config = dict(
    train_examples=245000,
    crop_scale_min=1,
    loss='mse',
    encoder_norm_position='pre',
    encoder_width=128,
    eps=1e-08,
    max_steps=12000,
)
Rows from block 10 of the encoder, named by matrix and row number. Rows with one number belong to one neuron. Each number is 500 + 40 x the weight over its row's rms, rounded and kept within 0 to 999. All counts start at 0. Numbers have three digits each. After the name is the row's rms in percent of the matrix's.
# fc1: MLP up (encoder.blocks.10.mlp.fc1.weight, 512x128), inputs 64-127
# fc2: MLP down (encoder.blocks.10.mlp.fc2.weight, 128x512, transposed), outputs 64-127
fc1.109 124:513443475575499506498497450410484468527434566451509497497544513502497503501557565544468548499546503480464438500493486479546511480514427474630476547582510502436487478590471537518502578535554494
fc2.109 137:491524524407597489369495527511528504476571480577546501515500459500479500595518512426475477514429504530509508531474543541417463537478461550424468500468517503480546451489481460430485410505510526
fc1.110 143:492539415533499470505497525506502511442477574549489532489502452481539490405446491512480466496500497505523501504585491476425541527491490481434515482472450501476505468516502496503510541477474508
fc2.110 138:417507506469444470555476503558515521495549524482489504456488489499455558478472473507489505510457517440500530505545574498507481605547503381473503487567505575516448460481499456558500583515496528
fc1.111 078:512484514381498511539521440496496498573502493499441498514517443495528531595655468437549491505505444494473503492506520477482484517493535500508471505485470576519426501494472530573491491495514563
fc2.111 075:540483495608486498496485559496550501420473497482499510516366520532462452512477553577430497498525513524547501548490501493562505480502475528530532488499551414526519509528499477541535495501458496
fc1.112 128:519481508534493488462519514551477513487442543466507479522458445495464529520496505551478486478467520595493491493399501476450503520603505496506473503478405512507490502503558431480530528450526497
fc2.112 125:500520491455495581512429535488527481549538492514547508505507420567483506474502474500476442497499490498512456508473516485457544536535557456493489581473489510485470391529543508516512464513491601
fc1.113 070:509500494429476537500314508492480501538458501507456442464503484502502510447456507502456497563497547502545490519557536487515580492525462524431581462537500492506552499498522526510506412531424491
fc2.113 070:483497510500494489481614486554498461480545448479553549473503485502473485522531499505529509443506430493447460521514524509495503510443578497513431501551477530457501452503480470578584610469560458
fc1.114 104:499500472516493507527499470481515510408579505452499569450542475496500487425448508493523527488506426465489494501471490486522498439469597459483505500517420553507474484461555488472516496510584474
fc2.114 112:498449533504504524515509575504500481613374480499486426579472509493459504474564480527493493499497546587584493511520510499492489533561376508585499500476528428500509499519469500514466484522430509
fc1.115 068:484525539500507499446508500574498501511472487586586565504483461438458450462595500512439503504529618554487491515505459571500497500501604500501500511495473483558514518436459482474504526480535511
fc2.115 064:496499492531495513518502497428486458577541479531501392501501525554500560503431527508531500503456401504544492446502510583523506505481365524484539543463546485482500481589500512525449455499483552
fc1.116 049:543498572531461430502471492512507496544455436389511487451458479480501509398438552524511502518525506516549447468487513442600513456558526507471513529502524504500498518571502499516513520503440468
fc2.116 047:483501391464509551434508503433514431477503545530511611477536513522499468579551461506493459507514518543459562586506461501376499534464521502525498496509487537502511503411505499517530488522504535
fc1.117 145:541480503497500505493523494500416520569480503515501489461512557471525597500552512479508502551535499501516535498522498491515502438538531439540520569500515499501503522518484508542553498493506502
fc2.117 146:484515484536432481500466501499446519500544514554507441536479507509516499494483480582513561496472453465427393497502527500492498551494532531456444470456522534531528531533526430499497505582468459
fc1.118 063:543495552516497502509502496516511512338465564546549349511507481511484529519484491431554534493559488572535472488495566539415502517496497531514540491569541502505514495514500542480517497492528503
fc2.118 062:491511515460501554468600497492492500659541485454497605510499544531582507491545506510492513434455536478543486496505448493550490482470496510503479501489502555512489482504497475542513490493491441
fc1.119 154:438454640501484477566496500514442492532510505500532474482482537467447580495510448504558509466513427517581497497525515533473519518563545494446417497479515500606530460492487524488579431531494480
fc2.119 132:469474438512517499461503499501526448473519437509515528521497471501421506559430500444466479488500519501414467502539452445515474432483430571547518525499400474459370499526517491533468490500529494
fc1.120 070:519538500487550462592453494500466486500528492536507485461477512500481494492403555510485489532518484505617531500415509433444495486493616526503516496493570454546522583518575579497514414499409505
fc2.120 068:491504529506491524453627489495525498470507503447493525495495479546492485503512491501532464475442508505442500511571485626487511494505351514518504502496473501494475450499470494495510545524579541
fc1.121 086:470515535439496471475452509481461556540513542506497538474519469521499512487589466571501501504499536534500506502504393469483459518506393445501510456517411502494485459481498486497509435480531459
fc2.121 093:540532436553486540504528518546500457410453465517469514460480549481490496520431536465598474491506458500485465458471550575457543445501633491544495516471603496509520500511473499502499500505471533
fc1.122 064:503498506439495448470536538550503526485530393524494543489517502506494503500500495575503464461569490521504474442496543505501509520476473501510386549487513349431472521495512526500494524544459504
fc2.122 060:500493466590490499519474482488499581505490618512590490500480507430515494505545479476499505514500531479519536577483482526492467489538529486464550468510456637497500468493512490486549474482565531
fc1.123 145:494513490498457441482492503503478498499469492460463590456533483523332500468544498499504560488488500505542493505478563443497490507470472579545504542496574506554492452553497500441488472540497407
fc2.123 173:501511496435485553459530512494481522505513501522549459553503503502648476615453440520512428497503476486503525507519436506497527507471563449454515433518455502493502525480502533493509568466493495
fc1.124 064:500492524474439549502475545523447462535455500500489494484500536498626568492429537537521500560510500490538498484500606515422532452483494462505458489575531461564509551494485522499530505501506489
fc2.124 056:530488480483469489501448474455519550450571519503498523523497488517477492415539461415459511443517537465471553563460417502524460481547525551489498469499487587452503501491505507538478537523450477
fc1.125 117:577526484472437539493533537609446498502502465453502499447570481540454487463514507510494491467483471517520482548502521436457523508486509393481499522418497425513498495470465500455554475494481504
fc2.125 111:539506509594512451467492507442466440568503541480491548500498530509613486447474562512520437511507516521529510477509449542513456549497463503467501500488565538406475490472465535521437506472494466
fc1.126 115:492544513488534561368504450497426472461486483515485460517529482539513464535464507497544484529540502595450459535489505545482544550553505518495550445487523494453532441528541575505491504502390488
fc2.126 134:423599533501488464502496484551582501525508474447501471485565495472482487517583524524506555545473549490483497547526479509435498557521499477562517495509502439507580547427616434485475529480533490
fc1.127 055:521490506532514500501497522499505536566467524436471503484450603503404460395499544497407545483512532534471514507499508495463456520510487523509513524500438492498497467498505558443565518513500512
fc2.127 058:506501575459494491470508548492500437488582542486510483477555437579551532579542458503528468500484470510493461494509547430513517500509498523431507531515556503506542498508494441510458493524533504
fc1.128 054:462498587528503502544519488509489509539570484446500485481505513483516470479579553497495472504490456543501468394551541496421440515554539504381583543559517500525527477524489486486540577495524513
fc2.128 050:479530438474494543493464488548497490470415504552448479553500495523525535517505506513517507487507485512547505517458443482532503442487511463544451490440489468485381512514501576522500464543501470
fc1.129 170:557484569462490519496446508505512469474558459508439487507508509424578520477478564492517521524551499485447448496473527500520524520490523466485523468472595480577539468485417527442431496495483549
fc2.129 163:496503387561511452489507492500493495541516557465505508510501487545480493537510471502467450504502468459548523498524494543500476559476503487492478580506533526511517498521500508541531525539554471
fc1.130 128:548481545548478495421527500492461506477533534547568595489556510501418412507534618504485422550498513501478493500497456541566489553530460525475569519506526392559518539473501502462515493504457563
fc2.130 114:500493469533475523594459478476507505478505360501465501535418479522499578470519552528506560499491529483541536545522494491494500476475503499497418501533481510453478573515463479498508466519530428
fc1.131 072:496518514514346514495489530476387472498491496540511506453503571409490546494469471482498461518514499504511530445503504502483463494490506481502567489538501484460581489474460522451507576491497492
fc2.131 065:506495512521558572408504495507562555524485488385499489546506433544486425508526505502454475493507498495495465557529492505489549504560506524551465536510490487522499488530491493536521499551486460
fc1.132 061:511483540532525535482496529478503456501508412494500527498508456574461592520503526431502500420466502579501498523488522498558447466446611503467492527501478511496597545510490481412513531513498544
fc2.132 056:508484550494499432460427506494506495537502523578501505533509545483495464496465502522504497556520516420502501484512472482490484518667366546476552424486502504498407490481496487549504503513497468
fc1.133 077:464500524457471488503449501464524591496433515486485506570533537500492456513515462500501546473496507437452528534500547499513583499453493398566520492446522413453504586448552605508511478431489465
fc2.133 074:465466508558509505486552498529472419516536527484541531460523553493517547480510496489498395500497537517507460486485471474492395496614481603454500503552469508514507448497472461493512517512512588
fc1.134 076:509550425445546562487435475528565547512625492497484508504419483552497484556429464522490526436507469560508483518469501479493491499504471509487500454501471555485494498500513460480497453498453509
fc2.134 091:507507553541494527489513511504489401475390501486508482500490500404505492378612556533498485459517497499552527485514499501568566514491513549475514497479537373520515512539500544508478495484519520
fc1.135 076:485541372546496502504418523534448314448470588494520525499472498467462503503415518495476491499509588517483460494604525492528495513546481491506498526544507463516514500456502470530590501583478424
fc2.135 068:487503583449448467485511459497508575497467446484588492524565480565534522537542513504555569467488471454485497503395494513483509518406499520480540503497508500527486458584524509511526498494498620
fc1.136 066:642530492533499407502505515470481520486487493473510419493512455492539524504451607475523469496485536477567504480496507550601478512512522494499503493496500461482487446494527577505483501511502494
fc2.136 067:405517517470488521498522497507512462462444491481513639510518516515496498508510403543487501497499540559432408523548527511467541458500495521549418499498502566493503474538542390508576514517489572
fc1.137 047:499494496497550504506506545557512403422432481542525543474529457505494497472561517502454484498587472493497525498534462482460449416556420532496436504406531443501471498500499505511504517534462501
fc2.137 052:490488458517461450483498545392486617518539530491473495531538494525501499527483451467612503499431525510464520522450503566557505558559579500448555494490449537500528533501511423507433532497569500
fc1.138 084:554514497525531539464442500597525501494482499512468512512492517511479453423604509504399590505498502492444503456497509550502500443599518494503502517484515419500455496438506485504493447498532479
fc2.138 090:529491517436546509546489480414429500512437506513477510500507550505386509513403545473542496498505520510574505532427573489483499494487525516522421512469424436529567437492537473464505516484513465
fc1.139 093:581491501534452467496521450574485428494593450480489509473506496498594543474462556440505495509564472500553458544479489495626504451481457537543501526511506559511401534479442519516491527478523477
fc2.139 100:497525498474496473468495583443527507517446506505500487509529562515470502515525422618574444504503508477433528444535465503415510525506579470474498531508524488494609456556527506503505475525496523
fc1.140 070:490454512491514447594429509498540522500511475507573508500469483538506503473465511552502615436654480496510489584523527496499523548476533503480463483503448474500502504451385475595511528500502540
fc2.140 059:498473512568447550419562543487517428521484493501556518478506521527500509544504542537516461558375579536521492507475467444459453487547502559492505487496491496482459519536608486431523470500507433
fc1.141 065:492530475487481450509492468565503492500480485504556493505484495464418482429527536470474522494525469475514515469522545502499468494474514481586484554493476476528476456499495466500414488569480606
fc2.141 055:506386514462497583482376481461481462511587502499460531483488465575495499525499449504497475503454569500531517529493465424487519535498395499396515484501487497445504521545502531487523547497499536
fc1.142 123:473547498489501483449501531489566515535512446479503498543500460392500498565499571499486457526482502519503479519477542518507472487523483510562500485419497468500462350499497488517500475544526448
fc2.142 125:453431489528508501532423514459416497500502505492480562503495502502530494519472409415493460512495518382491564493469551397415510500592435514501452516497546473457516485571552500502502472561532523
fc1.143 127:506488497502476462552466416538500584472502500500519484478523498484494529494508511505504514447504576517526411498502507530540476483469512498471465575410551503504480401476537520567467514373482457
fc2.143 117:487518452531508424498538582472491505505445490534485504438450511559563495533487499428484533471564518489502500508514490504513455497500554536493460487474514480427505501501500508487568471403526453
fc1.144 061:474487507466557431503463584556497462500494506503567474324451500445489501502489502499507459503509523498457465567509550491490524563465471512462555498492569491469477471439495526538530487479491570
fc2.144 053:469445471546440573451550409445525523568500483526534592625503508563527512542496517472446484491491500490500559493536496491503452415501502473502467494537474553501465516488578493439499444449531423
fc1.145 121:420494516508436424499600430506491436514477509398453553499467388413470487492501552498608535549468508529452498506507560508537535497500495514494508516517521569486511533563460535515500474486636504
fc2.145 117:535529515593583498481497463540515510536517513511503424485418540562549473500503387511404502491507512441514496576511462506476528485488460515492547509547494506532563473479436424502489503489483425
fc1.146 197:440514501499503468552482475347532438563502488488510497489490484456462482572437462526496497501515474476492469530450508480490462502529459448479500482440441459554494461479347529514531484499502542
fc2.146 202:537475495459514566487492527602490491481542531463505513534549537586525489467568521485565478544527531505501530441525471508504585525487608525505505494556516552451524503500636472482519500496511478
fc1.147 094:500501466484499430378435525426529479460500469510475522493487551456538489499527459541528528433444476525501533513490531499497500523536492467477560530421427486518548522470503534477511560459517499
fc2.147 107:487470550487475538517506506554521495584476546489483467495503469498456500562526491472510494533568476529460491519549443523574533509481501579526412472486548492484497432481501411515489480518493476
fc1.148 067:583535579501496500478505506514500505498484405412461408514499492437468515496561511429495493518449479501420543489581543585500484536503531443464463500490520400431489501512514520499462511536499565
fc2.148 064:499467409496497469486425484501432515481493611599591543525497526524551500473459493528452519500526475502582405466450464459478471474471498530552494475498491531515488552521505512505540526455507512
fc1.149 064:528572475495526477448500477499444503463527479503322565509498479491499430524452436562505518525541507422478510590494514520568494656491500533515528508504577498503502512554506500507484493528504493
fc2.149 056:511485533502501496584493485485582500492500501453557472502501529501501572496547594530486430487419488520547548441500487524411395389530488401495469501503444464473545482441488480485504442433476505
fc1.150 192:536517503486507461492454545473446363498527513487498512514581503572523494442499524557510538546503574430495451500499507565501546477506614500510499518546510474484471616565496510529517499503499446
fc2.150 215:458517462495502595524548448477517515496452492492501532496433489382499496590544472496506483550435430546505500497483469404484474536521414456489499441484403498509462456434489490496495500504489537
fc1.151 068:584500506485493502502519493514498477492500504501445467492500464539472447537552501488426506557506500440470552499481510499483482475501509454513500491408372486466550503491529436425501544497507456
fc2.151 067:504479487460543462465526516424535514506499504507477576516494515465567551447524499518513520502492479530525437492486475494497489556571509568494539480533580514516496514498502530520519468513500519
fc1.152 067:501515548437508532505489506489509533552495502473465414497517472464502396484524505486520461542493508473464467500480498503491494545475440533492527470492497386440536530535522393550538428518440488
fc2.152 069:494511511578506503530528495497477487456532520497519490445545517518481545504474481451501493478493509624537609478501555583499494473485562529517505543518521596540524481498494609463428557495592505
fc1.153 095:491520504510476473549528483498459524506349493472505406508516480503567521501499545490488500519514468500530481574487518538520538540513500563497495509499498446491500496532526452552507501500545525
fc2.153 087:530443572457496504486398496524525512422482459529514575500474521483474445506495516472480534461501552548501556475527494480585493495416507498523488509555472536442550463485544549464512497413552502
fc1.154 077:488495500501496435503473522567475462500556466496515484477422480508509502492454481566431458591473500510551588619460470500523500542490531522390471500527455502466497517514482495477503494545521504
fc2.154 084:493503481414468535470439567494475451513514527526515521499474539494470489477561521500490513551528506505549448496513516502576496507519490499540479501499500373508417468491525559536447556500498507
fc1.155 049:527484504562487456545495495512482397440500515458514511462481511501481476511541473485426516532495506474502501571450585422507488545495499499599680515504574484499529508495579501490561509494484454
fc2.155 046:437485566468487539511494483424557585559482501483492509498527473586457500467481479491591469452492513560499504505461455645459500479534505509423369477499464502500523487473473487493481497489499529
fc1.156 103:426508590514514491415497501508489519542496454553500505464440465464413471445502526507475578531472499494555497481504504541499493541510486620532513547493534423530559480525490471450501504507489524
fc2.156 100:506505473509497538500499505460512536499512466425529557560492477548496520541568572509533420586488444537490464510483468476480488456503456438503512486503496525492440506494501497499555494485492520
fc1.157 057:578570477415464433474548488505497481507504471493526523476469483488487474428584510507505491487526481442422514520464453482486539560645535493493467490475507464448485537491542440518447482469440484
fc2.157 064:516492468541558533548471498488455552505492579509449517500540539560498496513499406495500428511520469540514496500443505509469438433454541497564527493507496506565509511535548566467528488511535497
fc1.158 068:444484516461455470504581482577469504494605493551498493592420500536444434503472533510440521503512494539434426542493547516481559528541501495545481483473499465500502438529444459491539512491554469
fc2.158 059:534503518475573510463501530434495463501464463464470477464609490518516557504510457514560496487457501479535673502544498515568483495480528497436514515534505493528518499501576515479499490512461501
fc1.159 092:530455512509455404465541492505352420473380472530424566515481455499536623532499507512493484469508505507481541382488482472510516499479503500541474437487491512538445505509531499525528545562512525
fc2.159 087:487500501496455515494486491447646487552553483493475484547487524521551397400520526518545585500536562510469416541529589547519507526506536519462484523460516552476543528510477428513477510441487477
fc1.160 057:505495503490517449530559502495501493494484533503531531496486500566504483505507499477503501508494439534502455504542496462493516590500423495482544450499450500503552502495496497669475508485515546
fc2.160 062:546507501528512559465479497491483495496498515547499445498466499460551553496506572499564431478497471477439543510485515585538492401473586531501452503504554501522499488509454512371518515502528476
fc1.161 054:543484494515475505424529504545494501498495534529499493501470463527425495421494483497417413489525499526499518512469492527449530498486569524499471461507584511538422499489532568428448513477515551
fc2.161 054:500539501483539500550487481460482455500513441550493501523555543523488500511503518526480563460510489441483557483579511481534509561502496452372525528491479507484592545543499478543504494537512455
fc1.162 096:498410504498416459525585471505496465490524502498502586443471482485511514400515500464495483559500383521530511553500499506498540484502506544490544491444494511498510490459506487551488530499499582
fc2.162 091:561578549566527477529444505523541559504386442498507449556557556506459511565415563512478491417481552536475458487536501506499487489459504509550508499547495493519487523513465504439499483493441449
fc1.163 149:544500467505506558441409433510473486473574520399434517494521485534510522476502547499442502484505486456510513509496494432474454520489523513514487470420530529484531469505452454504507467520492510
fc2.163 165:498534489448541499564592488503497501508477518556464524529501486472507499539440530506567587514537514543483478469523510586506526538554560574470518483435469528459513468474489499500501492465497490
fc1.164 103:523537491525501460412505504463454450504494507553559542500522458514446500502542506515468494502508518535430499604470477493402473552520472500522587551472503505451498538490528600457508571507548487
fc2.164 115:481552500499477509446439474522498606496526536462490467430474496472474499530487484563586532439490542532503512471521500488500529490573605504501519515428415460485449526511479493500498542478499532
fc1.165 123:541548503493533472512533497452485504511525581537490482467530514500505494524508576518563509464527460492461492457490501544501426493547519543597508522424497500506571495437637528496496491589476501
fc2.165 124:470460502575370482446464419591490469581532492486551457504497599501445501504500487503468534511522569479494514487441525443510497489501516481466512427500519585484577495496480501498484492500572464
fc1.166 084:520557509414498471490435539479407503454498527515485584470499496493498432518552503511477506520497542536498435537524494465494450477463545471610483460495498507591463507510509515497533508457498499
fc2.166 087:522530526508472530500549520493528501499505508497498425527525492492501579505515484563614499480487428471428557411514499510472484500534487524408492510503554500392499501444507503491465505563492487
fc1.167 074:507497531494508568490504483481496536486506506500504584538497503501440566462484478483475511534494501498492481581454517530457507488509540491521503492543453465446494498504490460481500606470502505
fc2.167 068:502499483505508406508518490518499494515504474503495421499499495530537501518515470500505484396487502568497418436534515474536504514439443452484430506456522548525501489484481531508494438545435508
fc1.168 140:476488517488503532494449444510459508515499489537505538510518440479501496474497540530577553517471413524414458530506535487405479499462548417495500474554553517477475491525501525526488498441518507
fc2.168 131:467516514491516488516500573494616520471495486483491506500464522478505504459460494525505466436536599474618569484530500430524502444496477544502500460482471423498490515471432421522486390496497549
fc1.169 106:482488502495549479490531618444424504512508478571506421495446486538454613414484568479507504526525486455406460456453595527519497561544465437477498492449500490484451496435524460528551485498556469
fc2.169 101:505530498542541467475536500534513510507528527443463497445588527465525454477500377518453493490504507503518487432499351510549519459494509650499506523455513506447473444515492567507500507494491390
fc1.170 050:495482510553390554500539504521486485582493478439513577484472440489482502507527492481500525481515502529390505501568497469518424500498533494480487532560500516519425471493505579516506496507507502
fc2.170 052:511539543425556457503491534451515505439504583558501452533498567489544500510437532525522489572530497494568460484437478482552470499507415470441498501508528432527565511472413504490503480501479474
fc1.171 075:503487496401487489521490474471464535462512505605499613397503564497431449419535444501485472460500494454505431480478482511533558500474508481507456441412518581478483511571508497544529596422492528
fc2.171 071:588474501587515501499560543517490493478544508473521426553447444499570524591485480499497542478503507532504636494536510524498426492509526426495546547499534419504544518461509503418491486533484495
fc1.172 096:487518531500510500562489410535517486529499500468448545586492506501542495617539543514499490516623467499475491504517568444475506499470449470504577505509498483496538489486503507501546442588493440
fc2.172 093:500497462521471444476450557472481508494488472504489492441511453493431507394436500507449514509352533491527514504476486564499488498526535575549429501490513512484446487499524504502471491437504553
fc1.173 061:490502552495499590427495485519461509390492486500558624483540500541469546478582495467469508514489508491485490504446503491498519534512483575490514531463497495579571505565574388470546451501494542
fc2.173 068:526483455503470428552470535502548460567497527564466359522513507533504500584445501489494487502477547502500427513500468514489513495541490501394502490530467458459478526446477594540453514499450413
fc1.174 101:460450490502523531466497480467484496620504525518494447355518476509526503595500510537504500527500490540551474502465473505500545514465429539435461502486530379441449374501437597507494502474487564
fc2.174 094:503465470495461508525503549612477493418483519536512532511469543500469469427493471430502485517547507517474547529535496409515502576530595439526501481498458604481515600537556381511560484567504504
fc1.175 077:494488511496508510585478564535492500532500499486509557503454512491577499498540580540396462470588514500500505454557626493531512506456499498533579456481472482482457533448543497536496521506500514
fc2.175 085:501567470487474464402498498492533450494510524504458517504532578504489545539475496482539429514408515504505486473452348545499414472514517506528425523502498498388562454605468498471526429532507499
fc1.176 087:495491502441502503474499512492536477665566485505497499501517514499507499376458442500525499445537442500524475465471513528482508520480483532465457476442501478501472527520464524507450568510511375
fc2.176 080:530495538562455499587550466577509542393467500496485451454504456548500487628525490458489390571464500507525515577522429498508485467577489453481522547461524443452501499509563486463504527495492575
fc1.177 074:563559484520452545460534464510506485588533492512476501472542496494466479508498515480444596649508507489470498491467471505490501526499494467412494511454520412500519562538448505502423488576479500
fc2.177 093:483495472472438509497501527496443486474503537499491520475465483500354429461501531473503512555590586573519500471511534477498523472591490499523457536469513452544528454519534503494491579511474508
fc1.178 079:497496510497536492484466504490509469422460467478524462468508579548457569471536547500508518482499477460432528386533545489478478608463517464546411496541477485506516526495506519476546506503376494
fc2.178 079:506499454463500486521475513488485534533559518545535493498500448520633453507527485505528431469485489563574516594401510532577429409494519523477520508512503466500502469500483496505500455506602477
fc1.179 110:494452538509517512506519507494520558500508479525500490586548500499493410453499546454546557452518512540557492583554533547497529555552500404482513500500409515566421539486547489376500486499491573
fc2.179 102:488579491448501507479535454473489464490503516515516601463488449510432577439482537573500454509503491445496499447437499465504475473494533519497508487539557500491508536520459458535516447521526467
fc1.180 065:605540484479464480498498515582482503499455515437511433496532496502500481485473596504462495468531490525638503549498501511502479546500524490402481521499556468483475489498478593499467502545492498
fc2.180 106:496621476466451556500497533583520455495495511595498484502518468482514493546541510519483502503573555488524482545485588615478525509551530532535496503487507457525555492501486516480499501500511465
fc1.181 092:501538437504576578503499488568480402507532489490492534492480468512515505538476500521498527490498489540432506536486497606375459529460499498524474497564516465471500457502496497501506492494467496
fc2.181 098:500466504503484387427493497438478588498509527490547433509502495561496554423575524500489500530511520463552501492561492459630508499462467479434587512415527505551487513514499518507470505526512524
fc1.182 118:484491483517485537526550607582428500504526453500516498503502499504509489553507557469441541554561518508502584574483501537428584461432542474509480500497585490516492499501488497570496498457494482
fc2.182 099:510494520529539490467448513476512428501515446511453527597505498501528505443501495492528441544533495481475430504480551517594511525525500490514508526529498518491459518497540499456503506498501477
fc1.183 066:579491440500507516500512474493497483505548509464511438541492447475572481527471540464498431570526513506481466516444522493567522505616478474500617506467484500550532491482489510491484443587386478
fc2.183 058:528528509455466466516467464508444483481479425539485528473497502493500498495491365479511528436493505564490513495500530565399503566438359463554495534509591509514431502459499502524529502429537512
fc1.184 081:518522504468476504498472510500513567462505532538558482465504529479500464453530472491489488587500605495493492487564496487457515543501450468464437501425495494422497541491503543473505526486496528
fc2.184 085:502527505519475527492522497511526439533514507467495472476458536486483551526503552485622481498546451501530557497419491486498511501535592521544542545506501497579478455493462484513506493497474502
fc1.185 064:498468500484419474422511549558488500496545503455562500493502500459504485499503396505515499513484474501488538467484536503520500510515474514597500497456484481464520467495528502493512429536436447
fc2.185 065:470514455495540539496510466467522448527493506516547490474570433490514488490506514473458501503519486541575506574470527504488466491471530528498495525529544500500431507561461491553470569421598578
fc1.186 099:501499550518506524521531503515462528501395503542444480519545503494500512514500501502512507520626497479596501485491562507498506535451502485453442500496523425465433525390477459562500497528592501
fc2.186 093:502493542500521470485475493529504465454550488493538529542472498480499520498469495489558537447432573573517484462498503501500420477455509597558537500507478520459603518547466482411573503505442495
fc1.187 056:505504544482488454521492528491441477429500552470506495465497429581479571505502553453438516505491521566563476446513445435555433561577550501491467503498456510511552469500513497496468500494472495
fc2.187 054:501476490517522505501502519534510519516487485534484572540522559531550501474504503517576512498506477461505530526486496523525519475425450493510558497470548485474505551502515526500581508456575521
fc1.188 042:520510542474478594544481499581503463414559557535548469508530488437500467439497460477392474457466491510499501545492431498540516581605511495545534499490505495499493478521457477507499453549507522
fc2.188 048:461456500499549506478542465392508561581499485488507584505501526531465494575476488552580580499600510502504486436513497509506518459342508489445501500461528490487479514508545533497501561503503502
fc1.189 131:567511501461509509539512516514497554451573444528482523577481578493504542437514489526361477521560455509432523492503511509436487456485477505522502428490470501502516524540447543525489594486513460
fc2.189 129:500500513493519476494476497495457515490429548487506460469505547584497482459545528503623525496380553546547526501524436482565467461536498501503555498488519465510438491501562517534468423508496523
fc1.190 151:541540489501488541482491492441535456507584441503474540485483576479449493482503506472507572494488490497437490496502327512465513443513518503498464505525509513499498424515548569486555442505579509
fc2.190 139:501478500456531483454498476501487475451525495498434531466507508445560492475464492501468471502482518632534508512469539509498454468518518449434516513515508490536500507497443507464507528482483543
fc1.191 120:498476512494506504465401509473498513464442499454533504496500499500589542438483484500503424516493375470497455453475496504512460492470546439644500519499491442473382592474428425498509513486501492
fc2.191 111:543516487510507508505513471632520476507554491489513516425457535532574497501520512501461568508457496530554569565509502502514530506510424558381485498484467540490614488504439589525542467427513513
fc1.192 081:506543518469508524508510564538549516548549488466522491516500507497517505554517487534573488455451474478506351422527568562617499443576486491486461498506424502458497499571488469469472439525526502
fc2.192 075:498467468452497456494519435493465463474416508499502446497457501469504483427492547506452516496596509555501639515467483482343479507413493517509506501473535425558498472471468510510577538406467507
fc1.193 067:424502466509500583506539479543494400436508512484511493570510537515522475534589533492368399496474514522478467524505468500455496498526528534506471553462496504520519470406463487484537506494493536
fc2.193 076:548468462472516494533456493454501509538528421594491540499483417494494497507405481526601597499495515519506536467568492589499492502459494483531501516493497499491559500552548542582519500500451503
fc1.194 072:500484577460441504500505469476547500479484518512471457490483509582421533481583609580515510535500503504510488363451513573512448488505445511526500472477519503495455471502527429479503555484484490
fc2.194 076:499499464451507485516514581482491503511467479542492478493556484431576459504514341458495480445494517506502516620531472487445543553516552504496498513486507497528525522494503539543507501472514553
fc1.195 076:506531536450499485515479545531534547499518495506460554525517521542490546559479557447519504488559483466520533503499492506497522531579479454540491502506500438434501594489466536501501400455464500
fc2.195 071:512454527494495502500562512505470442478493496511506523464496491441539436410588403544504513497427549545467472497500500520500510522401506496421553539526519532492499407504502470498544577516529512
fc1.196 079:500532529484502510502461487497522552490525490503491507521511558521501485499531502549500549537449500525493537530474502471474504499504489532500500454503489419450447512566548518520493477447492523
fc2.196 084:460494502509512491461559501492491410481493525476555500480452504480509490426488504513500443431499503454470502481498486482524463477504538497502491495509515471503517502369466481450596505480490488
fc1.197 102:499493465527408452539510497488460583507544502384505545475497555489498500525450609497511484485606544514493536481503456492495478581532512494490507545442528506526515436491548482483497562549467454
fc2.197 097:500587481451546512486505506500495439487501456577501504513627465479563506495625476441524496496371488526519456502515570521508550441518526487475497485442506498504460526475474480478529475510504487
fc1.198 134:507462480509485492550462548531533473509506440506469520503499478557512528485468534424516481575568464531496472470530510503502507511499512463429517520493492534495506507455386439511504502494452524
fc2.198 138:512540449411540494466501499491461464505535665476526425488489499443481464481517501506529488403433511430503580459462412532480490482486484542488498474508515486505482492502522538509521498515547501
fc1.199 139:524567488566459469444512508414489465470448496501500500534499472450501495515559526500501549500472574524481503518472500494503550511519489485510480470507438575505501527517488527500435467489502498
fc2.199 143:500441460496560498522483590439527460527538506487494503479514510565517489501514484502518405581465446484419542513494505538507465495502521486503549620500501430491488490524499479455597500474550511
fc1.200 105:538545506496547498535416497543493537520475530506540466502526493505520462536499528547562461534466492410572506529434617444503452535492459481501498508502461416494500482538476493503535505477529552
fc2.200 107:504478527438496493507550483341456430515549503492500503489523440444487503396547453498492497413509530633503493507478481547541484463520513541480470504468511584499549469517524507476481497485490405
fc1.201 057:494528520436500451552513409503470482484524553475522636506565546534494492494569488522505507416567463492505490477494584506463489500494516462495537484424446503476500530505528504425481572513545545
fc2.201 055:546479466518512526520476602470484513479484503581454437506439449499546501547459497527500530536441554530515544539505473480495511502474559490500472519490490428483499508510479478523540435483535500
fc1.202 073:498598502486477534491511469580468483479485531528461431527494469519479521496506505500448552510505487567500496501517565611507462482522514489725468497539419494522486491518470550476486511501495508
fc2.202 074:477452505472533428503493591416511486554465491475532534471566510456505440502465504526528524507433514474495476524476478452450449505498505467387516480487606495480595506519536461559543496410487520
fc1.203 048:482509610391494511505420581456511500501505534492528499604499488505589545524493532521540537515478506553496422516548494450484507645502501463465502500475452503526623537475512513568488469505555503
fc2.203 055:523484463644483518446564480501528475523530504520511546468502472537441499494540494518502420505465537507501499468492464494570543410464526506535402494529519504502466504495465446415516496492465489
fc1.204 071:475537518517517508493503495489502513424503566552530545521500499452488496541495501479464534504503496513511533449558449454568442526516487532503463504477534526429579519496524488457397589521497484
fc2.204 069:493441486475505505513495468543482535500453466491471500502471590446565491483516527531534449497466518530499443502474510598448496470528491507514569527483484507549489478486433490504640514510475499
fc1.205 101:459501434495509532501502448520529538592530501494530503512514441484495501532464511543503530470433518498517558509516504475521491464488528515547486589498499413506477505499484501543505487504555490
fc2.205 106:492447507506505441545504490493494375345501512500555503511447538538499508479506474497469500502564569509514491496484512572433474539513498485452502500527514637549529474405449550487502488403483514